config.toml
loss = "mse"
pixel_unshuffle = 2
upsampling = "pixel_shuffle"
max_grad_norm = 3.0
epochs = 12.5
warmup_steps = 220
weight_decay = 0.07
Rows from block 5 of a small spectrogram enhancement model, named by matrix and row number. Rows with one number belong to one channel. Each number is 128 + 32 x the weight over its row's rms, rounded and kept within 0 to 255. All counts start at 0. Numbers have three digits each.
After each channel's rows are labels from the 100 clips, of 14976, where the channel reaches its highest value: "top examples" is what is common among them. Only what is clearly more common there than usual is listed. The data: single English nouns, adjectives and verbs, spoken by a formant synthesiser in many voices. In brackets: how many of the 100, against the usual share in percent.
# convs0: first 3x3 conv (model.mid.1.convs.0.weight, 256x256x3x3, each kernel summed), inputs 86-171
# convs1: second 3x3 conv (model.mid.1.convs.1.weight, 256x256x3x3, transposed, each kernel summed), outputs 86-171

convs0.37:093143095085068106121120153096151092107063078094197112081186152166102180099088173099109134133089138155117101136091126154135151117123100088150097126048124156192108122130102120104113181132088096163121128161175123075154132094077172140136159134135152134137094180
convs1.37:146137076185117215145134174159144140116122103110070139148096121159121083133156175125183133150203198154169118115114105139184143121120151097187115105102112107153143133117131118142109157130138114129154078136075102125116120182124124129156171131087088135159146098
top examples: muffled (low-pass) (71 vs 12.2); clipping (34 vs 8); pink noise (34 vs 12.4)

convs0.40:017080117090108131077097142117148116097118125158162115058156139121127170105148094087053122132172074156083127121118071092077110127159147101136107108049078097116090108124113086117108102205150108139140076149137113144116104081104132088091116095182127129138152101
convs1.40:135171125164116181079098095130171121085106164063159153129098125169142176129115174125134168111166123125162108111146137196202130156102155082149122122110128158116137176142198126068168130085130163136126144169158150117114092107127105084162129123086155165143147120
top examples: mains hum (98 vs 12.6)

convs0.162:125138181175150066137170074154138186120150056111145110110126114149157135082136087218207118161120087094128082083167199163134190079187109115120130096107103182091096112114145131110089163102109107144134122130145122116160151134135115150137106142181156142074157101
convs1.162:131193038121074192085054115070081147151163127143086116152127206079103038113162136061145157119147120127145176167133103135142129117138162110145144124094153069153105130106145155145170170077110130151165119126119108144102154077158151090113109143099133128117104096
top examples: reverberation (89 vs 35.2)

convs0.4:087135046086157183158138117068136117095110160108127103127140140074131137111161102136128142096188076104124132107110105140149132131109104123096135182131115152199123147153146101115125151097128146125170095124178166136199121122145152099129110080109112158108188078
convs1.4:072117138116126150105093175141124110104108117141164118088151111142133092141155182131121139100063151166129122136134099193204179126111104160129130134125058169164133191113167160127162126115135130170175071135144099078133129154112129131147180106086071100159138118
top examples: reverberation (63 vs 35.2)

convs0.31:110089097087157105119169134124141154131133078119118145170119132133127136142067160174182089128161078066107107118127078134085130084125085083115178162125128104088103212143118061201182126128125161157105162177155129157174120095051095142128122028155112115085154134
convs1.31:155115163186059090186130130163147104141157145147144120145150086142105096086181062101106137150118102161121153104137127161203133078116149111123148105174175134136158123157109172072099119117089160102151146164130147067135096133162116097117065121114160124118125082
top examples: /aɪ/ (58 vs 6)

convs0.153:143143164129148118094126123133107148106088159108098101166068125151145144137091112121128079117123158152100111165149137154094142128126104109147095135140142187142165098123123131159148104139092120117136136187124125093114132121136171156149134118092127113117161105
convs1.153:070125134112143147124129126139109087111173148104157165111126117157177106125092104116082184208132154100156136152139115120109096127128098118188125161137140113121117122116135016083086098140133151095118129137120141147136071125121100115121112099168085129110122133
top examples: reverberation (97 vs 35.2)

convs0.24:141159192123126170227121120106127139139097226168064085122169080142133128109107118181126133130102090097166128126098196085060113133111117132133143116055127000127159148077059128089134142152170162134122124129120140108127168165126157134140125134103170129101098124
convs1.24:153126118144122119069058137147114121127133162117231156133118146139075167084185155059123091084112097150142163125133099144114078089166155106059072121093144200177119136132140099141102112164038064147132153102113135086116135087105119146155135129166107109111121179
top examples: white noise (82 vs 12.2)

convs0.79:110205108122187146097107124122109161089147115114138101046115118150138093119132096082080120106141156119076138133113129159132134104188145153122181125131111098179140060088110060097079048034137119072067117122080106094157073109088111106125099172168128153174118119
convs1.79:152115139135132136092097115098143134161174126138152127150091071134122089134225146155140081128106157078146136152153105093097119085105191171078131112123075124145168116166177163179137086204190108127129163106136130144100118116089132144084141169139125134132161156
top examples: thin (high-pass) (99 vs 12.4)

convs0.156:142124121123041171134145121118192138095156178108193067125074096115185191164147119136093104134155130131152145149116152171124107111039128116154155086180147115167122168116127127040164136115113108157101125148110128190078071107111141115134103108073110107120144136
convs1.156:084105074167182113159111161136112114131151127128113205109105158098140104101125139089128155167175086126111126172146115107133199102101154151187110124091106138148095081186135137135045176143120131108109154087134113103160096121120145153131143116131145204155080090
top examples: reverberation (70 vs 35.2); clipping (38 vs 8)

convs0.209:093113128135096165040108135135146112135143243133143210127112162106176084138098123124088161125129144139115089088088109111219109152131158127143117095182119139133141132181222098088104120102092102107142160116151111133123143103119071151106157148135121167116136169
convs1.209:153113084084148169101115131119172105145147158114189084129120127115193165143093122108207143127099141145119165117140138129072104131087097114072121142115096161137111108165058151168120110148131129167121102105071155107108120131151153141157125121112111122183137189
top examples: pink noise (57 vs 12.4); muffled (low-pass) (36 vs 12.2)

convs0.185:066147090115067141096080172090149207182091151135143144029096122122165137083167154136075079152147080177171115140149060115098123098131084103104128104138137082170137161155187157155155073145135106164170115117110120136116101102139101095070161115136132119116124127
convs1.185:152129184138136128173125078143132117164158189160163174165160118094114133190082149121167157075091141053078155117136154133114126151189127134108147111182146188144071102166199172107128159127126131098143155127097166125170145113142154089146102143094152114140133112
top examples: mains hum (98 vs 12.6); thin (high-pass) (44 vs 12.4)

convs0.14:100131095145106149052139116128102191146134106102090134004136085122168165145085106085129097099138116207123154155111072100097122092208153131146121129116131062082144083142158132156122069124094206158155165108164118099111121089134120137049130121188096147125142108
convs1.14:158133206193127160104113131109159115105157199132136179163145115137126135179070133136109128110114106088118125081126122164161118169144089129160248082122145230148123104196150141120199175112153157126167109136138146141127160112121111146157141133089109156108151092
top examples: mains hum (96 vs 12.6); clipping (25 vs 8)

convs0.228:129108103129190113154148123091126134093131148126156109135136180098109156114129150105047037124112094138101078046114105056140120095120093121105139095159131075072075169144185133119137145127151110201122098148080131104114148134161131115156091078144116120141091074
convs1.228:105171114111106140124161086173072126102127093139119155133088123113178138102091136087134206167122135149153171143114080138051125156150104136124148124048160142209185112129075128119120168171100108098149138133139139148136193167080127167130197127151113133179133160
top examples: /aɪ/ (55 vs 6)

convs0.1:075110106169166104090087149209133143209136132175008154047133114153106178137091144171095172137174093126166125127174148176150092124150190133115158111122098108116165170103125104182115131161167161127123101087102134169127149089118143111113139149200109168120120121
convs1.1:162112131158104101135178104122141093108117136147169104149130123120109184145101138086171142121132094137153115120123135183140149074148088165137109145151191216124130114122106088108101174093160115139121183152151120059162091127138035088093091120114091120155120162
top examples: mains hum (83 vs 12.6); thin (high-pass) (70 vs 12.4)

convs0.69:124106073090135149174106119133112117119188131090089094095166170130116087127113155101117102230110117163117153185100123070077117157122108109072193150111131067108131107157135097115139080127117117154115145167187157161142117034130160125122137101121148119123133113
convs1.69:105120160105115162109172113182156183149127137108165101120123094145125151140241126164144110092120130129104103139145141106185121104108114104107165089146129103091059139102183136120107120141137159173163141161140063172128071113162118081170090137160143154179134053
top examples: thin (high-pass) (95 vs 12.4)

convs0.119:117090122108126139053115135153117110148115118134024121092130065113166129166145127092094098145138127119136103166081166141047103108112128122113076185128121058149135143166099098128145145087081127146159121110112107156168127068104087135103152133100164140130110116
convs1.119:115184203178149107142144125105163133169125183082133163150133166098106111149132138104150115094166101156180092112139201160205116108126150147187147092097116149084111109070195154078092099066087122109101145137083108114082165175149155102123186116110101164126125111
top examples: mains hum (49 vs 12.6)

convs0.54:106150120108107130136140132151148167144103172098132111139067147104117144149091094138045117071109124131116086162123097145119114107101147127125149074085142142093233102115163165114117133047133097116199096071169087124127171135106048114130141159168120157151159134
convs1.54:161101135076119077134136126090116162098168110097130166111150087077182125131147142105174082153112143086140168101139112113169159050137103150104167227225190086118041130084097123092158138177083072110066184106126116124140109121125186097098139086106157106120166146
top examples: quiet level (77 vs 28.9)

convs0.108:129156118177114171114134142119120125140080125106122128169124153123163182120127118156096081157087117129121154155140110203149099146119144116144127157075134128132131131111134113111130129123097114111099079183127126123129074116108101136107127129057140167099155121
convs1.108:116110176143124101141106112140151107105134147085148185095086140160167129149112172093124140144122158098116127100146131122117095132178121151171109138137177150125095147166134091059082142151137122142136130140151104123137097132107095103149170109205106106149129091
top examples: reverberation (99 vs 35.2)

convs0.221:166147108078114086127126133142106128092091100136196108160098185130083141122177118112121119147078129149152131189093145146185171097177086143114102113121130185157095121128064114117101209123086101136095080136160109092169142171179091095123164104093107126155150149
convs1.221:093107063189106165136176111171102110132155129170109147137132162139093126111165122146179117112220146148145113124131085133088126099132152106159142083128075118136130156097198138169134084122111121050119123132087086122078130151111107144110147090163108141126067119
top examples: muffled (low-pass) (85 vs 12.2)

convs0.115:137110124106173119203145115050084157145177099070160138125112169147116165181096105057150130138162121102128100126115088119151126143112122123105136170120091128128115062107095140222118086071073130147149065093084095149135121094115096135107187057132144118048107108
convs1.115:064143157146101105112062050129141147143162234109123144076151077153152173089103148139091097095103123119106146145101104128139126120113119132111146171159136153083148120135190104156077136136113154142163149093153157119161149180123125129100110134140103074183105163
top examples: thin (high-pass) (74 vs 12.4)

convs0.142:129125160156129217104181101154129099114154184119069121083147164163131163120132106199138113140095121123183128147068180149143139093102115165140110131163099131110155122130116189110113061130088156097132215150150152093125172127134138121112109118134122086049089125
convs1.142:105183107129088123115100163095128082095126074185155199187072171113127109132140136105130104098144139176113106139130125169102131138157191175104150111114175174105088183137161062057114113091125108143114109126124077086176146127150082129152156080146056104150103094
top examples: reverberation (99 vs 35.2)

convs0.121:155097104075113178022094120141103133167101091141000128075116094161170147134141139138081095126167130122080107173113152140149090153117142126163134144069145105126176129154063110136141148129090112130112112097114122148151118128143154151117090150142142112140135148
convs1.121:155148157131085098152118116181084129109064137103219148122167147117162119104114104142091142169153108115158150122079140128160103146137122159197109097138144123128125084073069107089112151098102132183156147112173132148119126139165128162151157149102114171166119139
top examples: mains hum (72 vs 12.6); /i/ (25 vs 8.6)

convs0.241:157178192134139096133057106099193167163131135150143111129208105195158119186217101095135155160136122099080132160151132123094121098129140136121146116135101141092102152088102111166096138109129164101091123155071105115173054171166105117158166063111142104054158098
convs1.241:106080127126118100080131090106107131122132071109141150111160149118082126108142088138182163114118116182158102079119178138073137121143116126108077125118104182067122153130153151123127142103095138156182111056125102091086150090087083091127110125162165061091114116
top examples: /f/ (43 vs 8.6)

convs0.22:218137090127071146080163128124091087106040119160053101124156153141123113123189140161095133085106141111121095104145179113126131128128159146106171171084104090119144108174100106107154154130092144163132120160141122110180131080199069138114083141103150092171114123
convs1.22:093149119137117082137109111136124145133101142129173152126162198100130139144069089168055139144173137105101146074089145120142163125159131169192140130117100114089091138081113120095103089076115100079156105090138084094091137176110139148156161146173133135116110111
top examples: muffled (low-pass) (46 vs 12.2); mains hum (36 vs 12.6)

convs0.201:097121160121136120105143182120148127088140110142121100118123152080102181119148085090079068189158156172132115106114114161165159148151126138105133070175138138150120110093103123084120096069111194073108087140128139089139109169128160094141159125091102110107103147
convs1.201:171176119154157176115094117108109161179136146112128120140136154050193143109091129143054145143104170090158151155166133126080148114173115121167130084076101133115094145165140117108149127056153151187154157157119120137164102129087125102118077149152113151078139074
top examples: white noise (69 vs 12.2); clipping (40 vs 8)

convs0.92:083157097114124093124117113129123147134082137126190088075135166165116162106161119122101173106143128191077144154136122076145130110134142090087090055070127156098183123134095087108136188145097131166133099098144137126153102133138105118102133091141126131112100121
convs1.92:139144130146114195087158154194105128103115123075150146160066143104128116108137158151114137109207138143148109092161089131192120151113142130157121072147098130116121158157255140067123094112155141158140150155105051118089098115101119147167128068097119129115105126
top examples: mains hum (78 vs 12.6); thin (high-pass) (65 vs 12.4)

convs0.113:110099128110141062127153129124122070065108096085080128136075179093110119134147130133066139139152159129162111109100083154140077060125124138119177079115114141047117174144118136120118131105153112106149120138139107117096124109082099110077132103140110148074096136
convs1.113:112122168186173061116113091111172156097155136072094169087099084202103096139126177122166128142170147079107118169080119143107164126116091134140098086106156076166160101140115188089083137125084156077141112161155139141170118090124145130056153127078164121149124118
top examples: /aɪ/ (43 vs 6); /w/ (36 vs 8)

convs0.174:163102137150124052132105126102113137059144131099126062123135156091119135192055177123154154135153092122134073148089188125160164128128154161101169147127095116029185134140150150153134134100119080198111120169238152084166081065107090144114125046153135170106139138
convs1.174:133131151088122154125148117114171151100134086140143100121112098154155121131153123118133113139116133150096103132081127129101079085149099098120081156192135171095139107152120187185174124145121131134130086054129130125112116113153156116154190119112144117085104157
top examples: thin (high-pass) (75 vs 12.4); /ɛ/ (25 vs 6.5)

convs0.85:143106199101155136240133113121106148126079182130091064143140087124118106134110102149106097122098093128170118113124226117020087084124111126131134148051123055121140123089067112167073105121151146123081103129146129139107156131106101133111129141134175135111114136
convs1.85:135115109103114114044094177138184126134135176108199194165166134126077136101133139119114117103112139165129130146158048120116124094152109113035078117141116154136093166193099121168106107131047128160114134059130167142128149119098111154091173135158102108118112197
top examples: white noise (77 vs 12.2)

convs0.111:112115186134163151203107122138146120153119098140070056048136080148115121072141098160109124134126127135108152131179157120134105136112115146118172059250089045104143107141000115115128128114191109123129098123143086122131136126108125115123157123118108165136113118
convs1.111:136149058114108115079099194144117133106146070078250157195179117129102223087169157110123139119121141121132129158067109105144104109111142067133118145003141116128114112130148087131134088107128144182138127149117112117105111123132138135096096097168095141129108128
top examples: white noise (71 vs 12.2)